Rows from block 5 of a small sound classifier, named by matrix and row number. Rows with one number belong to one neuron. Each number is 128 + 32 x the weight over its row's rms, rounded and kept within 0 to 255. All counts start at 0. Numbers have three digits each. After the name is the row's rms in percent of the matrix's.
Before each neuron's rows are labels from the 100 clips, of 14976, where the neuron reaches its highest value: "top examples" is what is common among them. Only what is clearly more common there than usual is listed. The data: melodies that start on their tonic, played by one synthesised instrument.
# fc1: first MLP up (model.blocks.5.ff1.fc1.weight, 768x192), inputs 0-63
# fc2: first MLP down (model.blocks.5.ff1.fc2.weight, 192x768, transposed), outputs 0-63

top examples: organ-like; clipping
fc1.688 090:083097168138139188115105127116119119148106117208111135112088104131202144128124104105156128087145118090079143128174129098122162081126191114205074125171111127086145127139112129134110115160127171
fc2.688 086:111192139124092106138124160096068162154090140135121091126123124155079116128124186105127047161127138116179130106118244145136132119169137138089117109158138112097136121082131108083090111130117160

top examples: oboe-like
fc1.101 108:074140163082132167076171103084080124201104112173152104141175156063118142182100180097087156115156112120132121162098126142082144133108093081110090193076128170101102097211164189154143109147086193
fc2.101 106:164107153088182117107151124148077164127136183095179124171175208107105109135134157125105193121073114128116119191060118179204112118093129142181119114116174089111151121133102159096198108123098115

top examples: vibraphone-like; white noise
fc1.761 101:121069122129130140148093165129189155124101077142137168119176109218147105129099109133093117142100144134143143142101098135074164182141074094112097106141127154097095130170145159076165138104188131
fc2.761 100:140109092134130134186129179113120141074134101095087143091136120176139162117135071135155116122089120133084106198102128148123091070082184131089091085130133136127135132188115147188135131122159140

top examples: piano-like
fc1.185 078:188141128195116115103132134137187126064087157160154144194140125125110178215148144147145104169116172238097105144115174120120122125119095114146150131132084145140156119155091098170169122166075099
fc2.185 076:105076107096129100108114196188074141122143159124080116146155100159170095098166097115153132125122175141174113165144119164075147102079105152148134135134189146212175083077127154212166111110117195

top examples: marimba-like
fc1.230 120:108111123100158187154115113144169127140171110151166108113137190117131143080122125118200116148150140125079142105191124139163139127180077089015115182094164180110096133090107119083120072171138116
fc2.230 122:108136144153123108095155149064130163100181128134123138083106060130035139156163106154173143151106135134096141065135144112111095153177116132225133113133137119047134157107157105133106154165088116

top examples: bell-like
fc1.660 086:101079134115129149109089117196166118143152149081158155130122115101153100152143115110073148100082112189162129128154144052139095132150123127167152117148127143106101123141154126178087146170065133
fc2.660 079:157109148122173130127146122181178141124122138091109178125135133034154149099082105182161174095146141168155101168085162127110111148126190099132176120069107132111180157088080147161120117115115154

top examples: vibraphone-like
fc1.367 117:101147117052101155149120146084123162146091116115087140148207123061164106092148050117148147183146123097106114146118086143116083167119168172105169207204100084109147184151128154142135047163167083
fc2.367 125:189137162121174146113092143079134165150104147140106118083107147130143150124099100160077117176189121118058040134137136113161073192134126087079185107210166136103145105114103158211081148136182114

top examples: flute-like
fc1.736 056:085107102179162146106079142107157119123103103182103095135145106153181130129116126128140141135128076170097154147126140160196144085187147143114081177137143082113128150074132130100114137139153070
fc2.736 054:187142151171132145164069149099181104088080175175084145141140133167122175163079112123140185173146112116154104114147175182180121076149112043193101114135111096158131116098173142190137069175139137

top examples: piano-like
fc1.545 141:144074153133155132072138117159143073099169134159147124207089135119121162112146137102124140170132121155133134158079152100075130126087107199134122149067121094141163118112116146137120081119117119
fc2.545 154:159111122182164198056109141140168112134197150145146130158153150141166089161141130081147070146114103114163145146072182191083144210115070165112151180055141090111150116098094171156110082140154121

top examples: bell-like; horn-like
fc1.637 100:079135145134164135159115125070115092075198165131181141068049110159144166097135114125083114081185101146142105128100137146169126100061140105172143074157117068073098107084146100131091111121135096
fc2.637 098:053149146166120107098147075121179111072135121116151155110081175204109158158078146078125148088207113111144119120104150154125091069126150157099154130123157131089136184126114126084157200157152067

top examples: flute-like; piano-like; pink noise; white noise
fc1.452 124:167078172137140085148102129092143080129151133095112165134113090139123159101086148168140185129148118127151164189111156109122156109144133151098140118066148157126143109131132117157139136142157157
fc2.452 130:119101137118168155153117123136081157158130120117112096123108114093133186117115084092176119125174060089165163133108151142188168122120062115180101144121112139118096159150131174166122076149113117

top examples: organ-like; staccato
fc1.347 092:096122079144199121204104112117160130173138145135154045134097136130146066084159136091144107085129123116135170144087181130088119075122096113121104111175098110118149166115128187122050183141086140
fc2.347 097:088135160185120123151122110069062038142146140102115127118128136119096080131163080097149108181115135156106125140143160138175133114148109145155140150120131099101142185160165149218167116140122152

top examples: trumpet-like; staccato
fc1.406 077:181125117173116158138111129141193043136176147121203090123112096090146086175105168138157115182120144117117133165171086114123100147196146138147137168128120170107093098076136174112107104144096117
fc2.406 071:070096123200168077155138138102102101154134117131207148146138149110161141158100125081146100152177165120111121144132148157128117196157163133140109166138097108134135101141068132137137186143157088

top examples: square lead; pink noise
fc1.609 147:097160188094165120097134158168077098093157108123031115072128131152146101096155155185109074133107120084125091156105174146165153106130096165112110114075064153119120121162151135096082191103098100
fc2.609 143:154146112159161119106103091083067077156131098132139115116102093143150117111146189113111066099169164163095144103169137167135102112122129167162075165154147117102103104159125136151075141168109125

top examples: flute-like; white noise
fc1.141 136:128074127087189096093134155146159170083064121203148170159110128166181164135123089169113124109119140171094083097175131088130161107157128134178106067017133158132110107082132128186158191117216124
fc2.141 142:169132111090158213160109150120187133096148085153165141134141119122062099134122133084160174147063124138164106161148125118105112139110126131155127096046025156114169103088140121159149142091113206

top examples: oboe-like
fc1.511 117:124126165157131092105112076121124080136138116140153124165133209091074154129098117125091152139174116195131135180183119054139117120055147141054155165077113124127163126127151120134101157119078145
fc2.511 112:080148172072140125105123085129070157119120094181162103115182167116112112108139119156122226156107083121149162089096083131136167118090078127123092135175130134149190089125126121135176135171071156

top examples: saxophone-like
fc1.654 115:097148099080182106073105167170153140152102183102061133141054107137126109098133142128195138096113161039123170138125113092149157086124130132166137149104108116178160146099145170131099150126130145
fc2.654 121:079119140110167171096075103110124070156157157112181143098096096112106126167074137086219166133148100100152132084198130151184138124113139149101106112149163104133148140131168151106116143168162089

top examples: plucked string-like; horn-like
fc1.765 056:171127122135138078068190138089056146152156128120157156132138102183116119138077155165086084085115099129089109149182141182119152051098150123163111125136128100166179094155092105091111147105174128
fc2.765 052:131123172181115167124158161098171148108087173122122115064130139154207119105128118118041079080094120110101101162107139129131154079183099108129122163181117119140120139131131084194117117101110116

top examples: bell-like; white noise
fc1.640 047:107114159100107166163133154135126210158149121174166102132113120129114131139100162121162111113161125125094134071056123118103118156126125135052129142111118189108101129134056177128155182186092110
fc2.640 048:088107072166128132135125164116160080151131174153087163071097129163091168146064091183139148108122108198114158127172131129151089149078111167116130131093153084141210031084112102096122086111164098

top examples: horn-like; saxophone-like; clipping
fc1.92 074:095114121124083203106116162111093135192137088139119092154118117202101132146115143114131074148226120171173124145136060163130149109109155181142184094143053157136119159124082080103074115097140082
fc2.92 066:146098142149142127130161057105141151144100138174112129097110148103107152091115130128130129154162137081092099118118161170163137179135116128115096148080167177129125135146109091125059153119105128

top examples: bell-like
fc1.453 039:110097096089161109106114084181131121114169142166163147122091176189155099152110128143126151188165134196156108172103127128140078173102132118092111139143134156108129142091085122160145208148133133
fc2.453 035:090123181114106135083093169142131154098120140132130073138150135125156134121119142157081137115133195103082120121130154141161090107114129160140107150135136123114123159121169125067127202122124105

top examples: plucked string-like
fc1.176 118:112119142149130101166065116130147150156122099099139102173046109128125139066147160136099133156135218113123114079117125099120131133164115158163125106171106128126142097116160171116131151174122107
fc2.176 122:152123173167098088090076076140132154133145145095108147165153104146106176111117122105160110153122199088103131110153100085123157127150129113176101127120109084096143079102123145107114130155178139

top examples: harpsichord-like
fc1.297 114:142118128166100126153128129124128157099136156166133121141114152178110092103133150151117148140151114122128097106139166094165101097087156094080127137110123156140205129120148117160136176118088145
fc2.297 110:137083145044114120140185191135169123125164113097120121102137111192096183171077043133095119112162128069132119097139094145072119084115126147225206147130134131060130131152173118137130133064089112

top examples: bass guitar-like; white noise
fc1.206 122:153147085143110122088180082144171149119126146159166052197140070136122164136101107158141147151122157072095110143177143112142105131122136115136141117092059154140118142152148190148176157102098158
fc2.206 127:120099080122099143158196065089088149095147136079152085105122094109077053156114145139082205107148112110142110125139167158092138127106114115101134160154108129125130148149137102106178134153101178

top examples: string section-like; saxophone-like
fc1.710 132:111179092079119151125098128090125160092071124119103121144137080104150131129121128073129150152048119148151178067136075099178106191071152158127096077149180166132114106086100106141182136085133092
fc2.710 139:070175131085083155101167147120188185133105114134102087150066098129113116142137126098118078193113091088135151070127119141068155073115171150111130104128100115136105147129105098080120093129130127

top examples: horn-like
fc1.94 092:081123158124122166119173127126151123127163097133120111087135136057108062147134175168086166119105118090147147110103127157111136121125176154130174105132079127096150193174109104101158203146084117
fc2.94 089:117121131155129165163152097124123133154129140189159129124156112120129091125095119138146173140173164108082138141083128156103072144146138148116131077202068064077106148191107162160122187166124060

top examples: marimba-like
fc1.578 076:141081156172114088105136168135109090143084164084184109145111150087090123142176129084094113119151079188117127118153124152192173117084176155157088111086131130179109193152125150150098158140140131
fc2.578 076:115162157165153156138180175140086129139103094130142172111162127117111102165163101129117159088114102142159113095106094078115129122145125184076074116129108144133071128182132159108118098129137097

top examples: piano-like; harpsichord-like
fc1.553 052:130101199135145071112143133132124135124163178150188113110184202107109136141102109149131128126175127134131161128136115084112084239103129134132092132133067122107202110087129139121097139109108094
fc2.553 048:164108111100132140107184138126144142157131115165122110091056115142165161114102177064149118137119157111157135097140092171118130112064131121135140106150101109135078122115165119110102161133055174

top examples: square lead; harpsichord-like
fc1.695 113:165201137156121184122129141145121220133099122102146082137162083120134097121120139113119109102117149047144123126158124126096127105136136093107095090091123155106176133147157150138079096095134112
fc2.695 110:114132169142173150164122133181144143117095034141125130166137064168136131100119167150107100190110172159174112102096179113144185097140145137088123111137121127070122095112115105179133143107134160

top examples: square lead; vibraphone-like
fc1.662 095:116176150109181118127163121153126138143106144129115123080129107114093145083142120114080126147121133103166140093169132100190154110138147161180174134123092118094083083166133136123121107104190129
fc2.662 096:177133155163105134177095136150134175079111125177103124130131108119100146123087190143104144131079129125126162185148166141139179141127173145106116081106073088102093086129108112130169060136170146

top examples: marimba-like
fc1.751 084:168145139106125144178140160092097170190121119107156079144139144139148172126129116111192104125080143157196170141145111133167089175175137189159133171126086161088091181115148114081136099176093151
fc2.751 089:095113092108141123125158168104094070149126128152064093156079157082096129158067112124161148195122118174151138093110111127136133210141118177159220105126124095172167125124070118170101174086084178

top examples: vibraphone-like
fc1.159 065:090108181112143129164115149147203148130114066104118164131198096176120078098118076117081143094130069089175161150118136142122129109085120120126112125133124157139117122148169160026100089154131150
fc2.159 064:143153064099159073142145111150142172130129033104117121147183168176129158063173101096166109120137134131094154176115126119164128176091142164166124145132102120177110120145091159130176135079120139

top examples: saw pad
fc1.730 074:131122073127114171139173147113100130110104091155105148103136139152124123149109128137131162110087105080165143116098140112108114155129118102120147091095087154112142124119072167156134145124068162
fc2.730 076:156178137077177132086162108148121145151164054161091185136152152125106112090124104096117076138147190199131110102133107112153154184095176066101116098167149157171140103123120111097199107099112098

top examples: clarinet-like
fc1.657 081:124101146134124153121131082120087137097134065115152111155110177121136156154132141176115089134167169146089104191117148146136102138073099086101029121175123087166127134095136081160106145193108098
fc2.657 081:149173137159093083087138140064110117115150140141128136126155156147145149166152132076146076125112094163125181135091107105221153121025106117152148141136148073114102132117129141153118151153058122

top examples: harpsichord-like; electric piano-like
fc1.4 128:136135121155144136128121214089184122105190042140085136133174112079087115139131129136182094125141172156131087179165129106089107134117116093084110170120136098100123094156177129178096156108076092
fc2.4 121:177143082128101181180059091104167104151113124123087105089180163181187147067087089100138100135156179160110111124158143096117167145158136106151152077139181173142120126057140156113108187144122117

top examples: plucked string-like
fc1.335 123:091140180179093200091152204149131074164123142139137095115049170129169175101164099150156123133171158140093137130101098202125111092147147132159123109094127042118139092089082130117162092130179089
fc2.335 132:153118117158110216063076098121113136166084153149090190124132168183166153126135112138124187096132105157167059164091132159144076175149125094170103100061114182152105109124125121166103079142187154

top examples: bass guitar-like
fc1.19 082:098102191173095156160119069084113107129105115129103153133073139113136174126188136119115096093075140073164140117118122137137074149127107107160093066085168105116093125121126101100122107144147145
fc2.19 074:155087107131061178126132133116153130149161133139088122167199150093132065134140136112111115142121095118093145122116147146145147172157140100201163167133110144083148089171073115165164100100116051

top examples: square lead
fc1.491 123:077127125098136075163119174139184156111097223141180111171163076113115088126144087158111119148134130110131121102146150158156148076104146117116136126089131124067209144167135165116088177088112113
fc2.491 126:090110135114137111118128126125158157100127081119157135051127082182156126165088104078149120178150108114132122090186081078124138110116067119172133151037127129109124118189066111147128172105156196

top examples: oboe-like
fc1.172 109:122118099115116127111117096141167116126085110158158104121166138141158156171137074059130160053137183202146095153106170139111129098129113102109139127087104100099146095103161131103131169126128198
fc2.172 118:159058166114087126133194178091073145149179085183134158162109101159176144084101151108130135097161150177133102173086166121126119115101091177115128108113162151153157133166110163138149166182110135

top examples: piano-like; bell-like
fc1.40 113:132130113147114079148133125132152092195125146110168109120153117071176091102133094086157129151081085086076111116119118131083103138120135186109160170103119138128133187093110152121118122110171142
fc2.40 119:119172110093188127155092156131132123166133131119086085134118148128118098051064132105120100119159097109138127132145087135203143129125122180139229046120107146152159169132136133106129096122200147

top examples: saxophone-like
fc1.496 103:120152132142109132156152178082093099127165155084091136140128142153079190132086135118188135121134194154144134174108128147120103069123170158139090169088158098193125087116123141127123139132102055
fc2.496 099:097097127088127121139158118163192077119152173115140128082110148140119154134110168120192077104107164180163129112126149139159079090170121109092101105146154117154083168146084156133097101156177134

top examples: vibraphone-like
fc1.564 064:134164173170201141172144145127108058119126190147077139088178081108139107163142138114131116132133136116136125142158137196096145143169102146068110095120160142108108163089141143144175077146118116
fc2.564 059:117077123077127093099142134094146113101106123105128107129139158114085077139138080068120144157170187064065078089068152159156136191122098184128140170100146102156142130138161163142184154158172201

top examples: piano-like
fc1.552 109:216167165099102145088127077070166140078104107103080098112127175139037155170102066138140116132144158162113045149178168079119139115104179128140131123127110129185113142131133141112120178098146175
fc2.552 113:132075167096125128143191121080129118060108146165169066089138121130156098152063121091097132137099152091130141080154093167136167143127166120084146165121094091150151148154139050112156149121115093

top examples: saw pad
fc1.575 124:104163081145168136139146090154146153075167177127108164072102169095176085207129122095166131117143067156109136104150099138130159083133066129110163094126079121146111118120111166141149080116098161
fc2.575 131:129087135121125138144117128127151127092106090090197189133136139155123115164089154094113152130117106168169137160133124153146116155116162153100147139067126163157084136108132091120077092125147111

top examples: organ-like
fc1.379 079:113176125126106117210081160131107078137174121127125176098119100140148096117138186180118096123168132107070160085132174137113129131101115135171133102128074132118153126085137103111074155126145178
fc2.379 082:153128158137131186172099108147117147248137127141120074062155092162161109102122082098144032140119095135110096108133131110129058058188181129124126101125147122111142148105151147081085134123071181

top examples: organ-like
fc1.555 076:126191101164144088098132106175186099147108198132080136117093112140151091163122039116177158135164158120116167113177100113111098087189076110099142099121115132119115094060159156132150184132164173
fc2.555 075:103107108174156119105124106108075111096200116157206181089160143163088129148091099039128118154149111201122156098112154113151123149156059098079107145131144102136131114196118138144106113113120129

top examples: saw pad; electric piano-like
fc1.646 129:141109125130155192075115167123128133130108125147168112125111103086138128094136129165115086134153134140125163098091164125151128149108147117132161062099085159163184114172162124127132147102159123
fc2.646 131:145146173109079133089103123093163163133104126168102083102153142121132113138141124211164083124101078142061078053111159115163137119104139125101194104089119128191145107149113151123158134128105130

top examples: saw pad; harpsichord-like
fc1.755 131:168186134132085131161120088122112082123096119164186085118150140112109132130144158153206102174075110148134118007178093119120216145114123112162156123108110115120089098159103098102133173129115074
fc2.755 139:126138153061141147191170056154127135075071085090133091151159132091169102120171075138089049082120117122159090144158162076090126118115101108147077126178155101192093092137103103109166129102142129

top examples: saw pad
fc1.223 097:147133141120096067125157105194124065118104110122125158131151124129179151133162176138108133115096139101132145137125148125105110133082157126151140081174145152101136100098140192103145129159132182
fc2.223 088:131170110160132113188153073101143154141163082121196142175094131127154114162162162122108116075166155075092112110055134098143148069138168110084051163173137094085101177156097077137119132102121150

top examples: clarinet-like; clipping
fc1.760 098:139141113119126111118151146094091132108132103099171143123124150119052089131137130157114100146155049140157105150196120210123150077084094154141094077136191112107121108128071097150074170190085114
fc2.760 096:089143111160173120120076131147071175172124114162150183073098108171109120101135088115095144117145142147158179123148170200187168128028115118144122126131148099078094130096123129164116086148106116

top examples: flute-like; piano-like; white noise; pink noise
fc1.372 089:182131104129089173128135143178121095178068140144099143180149136156099137058163162094154168115102124122061118171115103196131117128141166142166084119086094133143149149066100169114155133148127094
fc2.372 089:095093104091144151124116099084103109159113130177098142091188177092103103085120124090083182149060103139111126116088092135167108098123093111144153166181152140115139113130151123185110105141151164

top examples: marimba-like
fc1.749 045:156133104129124091146110186106106094119120124100107163140196096164124180145122130058165089153068104112156127099143080097150097125152158138064083199114084113115128109134149084175145159128153084
fc2.749 042:103146133186104127148103152128132060107129140109094140149108063134074181146037123101174130139160128096162095116107143107136186148126161153134094194153103158105130070115169107184158102158081089

top examples: square lead; pink noise; bowed string-like
fc1.426 078:069060133086150120139131148133114105107154100150167195121177103122170179111120163111128054106115131134187122106149146141113079091064142181155156150109122149046079132143126108134080127129103127
fc2.426 067:069093119133130123168103123108170067156100089094151192097127095112115081141168120134131044154098078136174158133183153188130091154100104166165198151076155135119125084100129066127111109181157159

top examples: harpsichord-like; bell-like
fc1.606 074:116147106093106138163162141076094133135161141156088139087165180104145154116131152094128162081114223101139129082128183135114130131186123099082101103128094144113105182099214095184132145151103150
fc2.606 073:141163140167050151149185089102100147163222086122140130113103121149137112149147121108081108141115090090120144172104163112051078135147124103204094106158121105043171159125132137101130152127091122

top examples: string section-like; piano-like
fc1.594 053:151113174121151119179106093123169109161150148131113135104106112144103123085123100097135136137119103119089121125134095109095144113186124129138108119134108087165157070117079154118174092117128087
fc2.594 057:196100136091099166158136147154113207106230156129189150163184118107143131107128102129110113132136106147091098152123124165113167100160138128105146112139049163082122106095129118091099135076120137

top examples: piano-like
fc1.573 122:128125105151168179155188101091163147164190164089099120113175082146114154151146152141139137174135136148189148126148118123070134111102171115069167161108075117131133111089128125177068127119135140
fc2.573 122:099115125130132170122172130076151065132102199112120090130148118102128059144113108140075131141105108142085132132134179126122170125055147112127137051142129110099132178073162108083115138117181182

top examples: saxophone-like; reverberation
fc1.712 117:122133156070097149073117111123140113158163134133119154110101095162112167210145058087154139150112075127089124105067126152120137179103152128222059143136072132133148119170119125085134126076087074
fc2.712 117:146121156083127145100096111094171078100153148106133100165121146117130127160161119131134155135143144171121086086169085127138113169109165113129163146175097137133176139160139182119157169157148112

top examples: organ-like
fc1.462 043:142173082087124174138143107128076190213126050138184105126105081181159077158110146120164120145075122159086093098145163147116142081132162128135147083148118150094113091126130128080099128149116153
fc2.462 033:135140157164146067163133115112101080139147120149093168147143104134134139122110168108088185144107106141135162117087124140159120136101081108106117085144133168085121130125086088127206128184197157

top examples: marimba-like
fc1.200 084:149088135107108125112171160114159066179119101132139082102121103114151109150166067144123145167139180162097173171153042121137128109118137094137170155114109139168131125129174109075145160119128141
fc2.200 090:136166134128169141087163193153084184121128166143185134155130157141101099130122107181138138128180140128130101162129078113167087161095185165180089040100116097138090143119180080130073168105168137

top examples: string section-like; muffled (low-pass); clipping
fc1.108 116:146121152116114103120131196146116070098132114154144209107120164117147115073125059127106140138111150120140128120139085123085074130120130171144112141159130138119190097156128111086119117145091150
fc2.108 107:163095122100126112131076139138252130128123133160073157123200134171107096051144140099176085170103184184123111141133123138105132115119160136156086142197152139165131111112091142105153122149144140

top examples: trumpet-like
fc1.24 110:184091195089148128178144112128108133099162099142184110086112147067214125102105088128107179194138170173137160195138130086129069151092099155154156124148106180155119093168133116183136140144103119
fc2.24 116:120107094085139148149176124130140123170069146060164237087185129104160145111125167206131184146152088127120144136101106168100145132124121179148103094122190158108107127112136149068146139160075119

top examples: horn-like; clipping
fc1.706 092:108105053121149113059142157087142159143162104119176131108078209101135111153102142097117109113186118111166181135165113138208117132109121133153122089161106116159101161168096130108144145114133130
fc2.706 104:101082167083098149077135187117135121083142165169187090125130213134079144105147210139109147124103111085178155115109095128157119144090151129170151153098095160145142111165122114105112161125115112

top examples: clarinet-like; string section-like
fc1.7 118:085118155146108151124124127109098128102081111104046116119113139142119162142101062134198119110197085196080112164141127171153160087138144109072109116130150113123147173141095112174102117150168132
fc2.7 122:175136106116166111130109138118182118060133080153148130073116167106104151145111119136097097088089122126081158132098091166141082106069123183155101095098122126057118140142144123135193103084148147

top examples: flute-like
fc1.324 120:150095113144187153106139114192149102186079176119081151133136141184147101170117109109086155177111106134098139090140154179108121107150148154148111151115100196123124126113117159147103129147189097
fc2.324 124:137055117125121155134110095105216151133148103165107086102108099065088131121129101135125154084073157099129110118154102139200106119109145118179148139087102175128188151115162135077134118108114153

top examples: plucked string-like
fc1.411 098:156107129111185146168178151120137106170104106105122107086118136150096127099120117123154111107142151153069099161102137140098116180102178162142091054086098062102112098171154150092150115112171100
fc2.411 094:174105109135092172107130098129118184159123102115102124113122154085131119143144134194165137110083157170106183160088121121153107130155069132178171120054105102136088099110115184123070127148139120

top examples: flute-like; marimba-like; mains hum
fc1.659 099:179143107089142144080135180088128092120073133209154115117116172168200136108126169157191125119092148093136162122110101131132094119132150114125149176095140173102073196105174165189156140143132140
fc2.659 103:161169091121149124091151129141130104151062079161197141072099170141121109132099062101115159150137115113176095082136187158158139078147101113186185089148082115102096162145110160099147117107208153

top examples: saxophone-like
fc1.639 051:154119089111165176130147115187162103116129124127098159163189122202177085155066128122191169098138141131126071126132076124101125124113083073122099126155115158093153132153159083126089077136141124
fc2.639 048:109134097113121139160109156073110161128169157100097108123137096121140103087123113141144147158073139144115070143092135124173106070063115137115106145129103148112151134138131102125059112095196102

top examples: trumpet-like; clipping; sine tone
fc1.632 123:123118198086088125145143107166131136154130069057114117113137145173090154158165123142027142167154116118147157103095064112086140140120059118134170109150144192134098169127189144073139092082135180
fc2.632 130:137122148150144127106077123128077167048155126105135109121122161130161139140180126125135166164127131097106127103103153062127160146174095146148103112115166142198114161135117144110151180081055132

top examples: oboe-like; tonic: F#
fc1.762 077:113166108145086148120110124093142141156128112155083145120159130146145138095102188127153147083114105140162179100194070162139106108135152057086123142107118114123117138169144127096060075174084108
fc2.762 063:191130094118162125171118078117088153163150130160114095171072112098137071221111135140119152144079143141087186114113087145127169164092142115143142123113169069110106151163106147080093138119137098

top examples: plucked string-like
fc1.213 135:102119142139083173077132163163071129160154111135096149136129107128137120186119107128111086089164127100143043108149115194048163090131107106098084094122096119084118099137138202144137123114212125
fc2.213 143:139080135158174134130098112168119136165098117145078139132236124138164141094088179140137133108168075120068164146169141130119142169130132174092183108101135144126127118143142122108139145113142108

top examples: string section-like; saxophone-like
fc1.360 116:091117125123122141160097099107127114066195146098091153159105092156097104195149096062123119133173160133159152088161150142171075149125135142147115097164161089164091207164120140096096071070113162
fc2.360 123:107209127138107187064169167128135119146153175120087124109139141110088072137110136147105113112091149140102158108095148110159160106164149158152070170147126102130079080091150090114133109081105076

top examples: trumpet-like
fc1.169 095:112158144124026080169130178081087133084112150092136067166140163128105161159112162145126194106063173187101130142153118167092139124152174102171149159123127105181130150152172185076137085097090142
fc2.169 096:121163114092082155104119068145168140128159124131081034130088137084164153102167114138138128158122134160100142131058096097142083119185185117188129100158152121113178144121104105173152184120169113

top examples: square lead; clipping
fc1.238 122:099135121164077176138111119101113123190112142108140106115142129108167151121117113119188114146076110127132205138177100025100124133085107114096193105123091061131089092116137120088099127162101103
fc2.238 124:165124150076176121173089101097124103134133140116125084053087108088118156115116106151132118152142104074132111096165185065130117163155106118159135074125133079098097150129099109124130128104051188

top examples: oboe-like; clipping
fc1.672 110:126197175130128106084141143138141107157166090167183152142127169095155112122120128107072183129129105188144141121140152114128070070107092047116166162148088126000086113098183132109118101148136064
fc2.672 119:045108150187160144115137105149099190117105127100130166153112139155142146147136137110085144126177096124169120147105105142103146095111100157113140134074165107091129160150101093135152173119088102

top examples: clarinet-like; pink noise; clipping
fc1.506 091:116183180156164147109110127218089127101096107163131140121118092122079094080142142084092130087141130127081167182173195107132143101161103104140139096154133142108133112167141101115066169111172118
fc2.506 097:097071168123129092214141127174113110140107174140168149140111108153099127135108153160140092086112124172120153184105141113108131071089112159081099110139094177132169136100085139157044152183148149

top examples: plucked string-like
fc1.705 125:127130124155072142099155150105112162087118143172116115111175141064078086179128153127133096105067157111166142082115133115079123155158132107111122156123130131071143137093116183142129112083167127
fc2.705 120:149101139096137126111057112088135108134108143087096183116123027125124108052097166159149173118131112122099117123110137050113119148152149115133153143160096113155141135143162117110150134138119128

top examples: vibraphone-like
fc1.212 079:095115173139117072121147136085199119107133107125136142054126122113099164053156128099079129139159150173106082128156153120069084082115206108109141135138178173158135160192143131131117119155126191
fc2.212 078:095129204115149144097183145154141171152125106100124083153153129159149148079183137141184143133184126107134129129063068113129171141097098131036165136187078139133155157116132128144114139113076176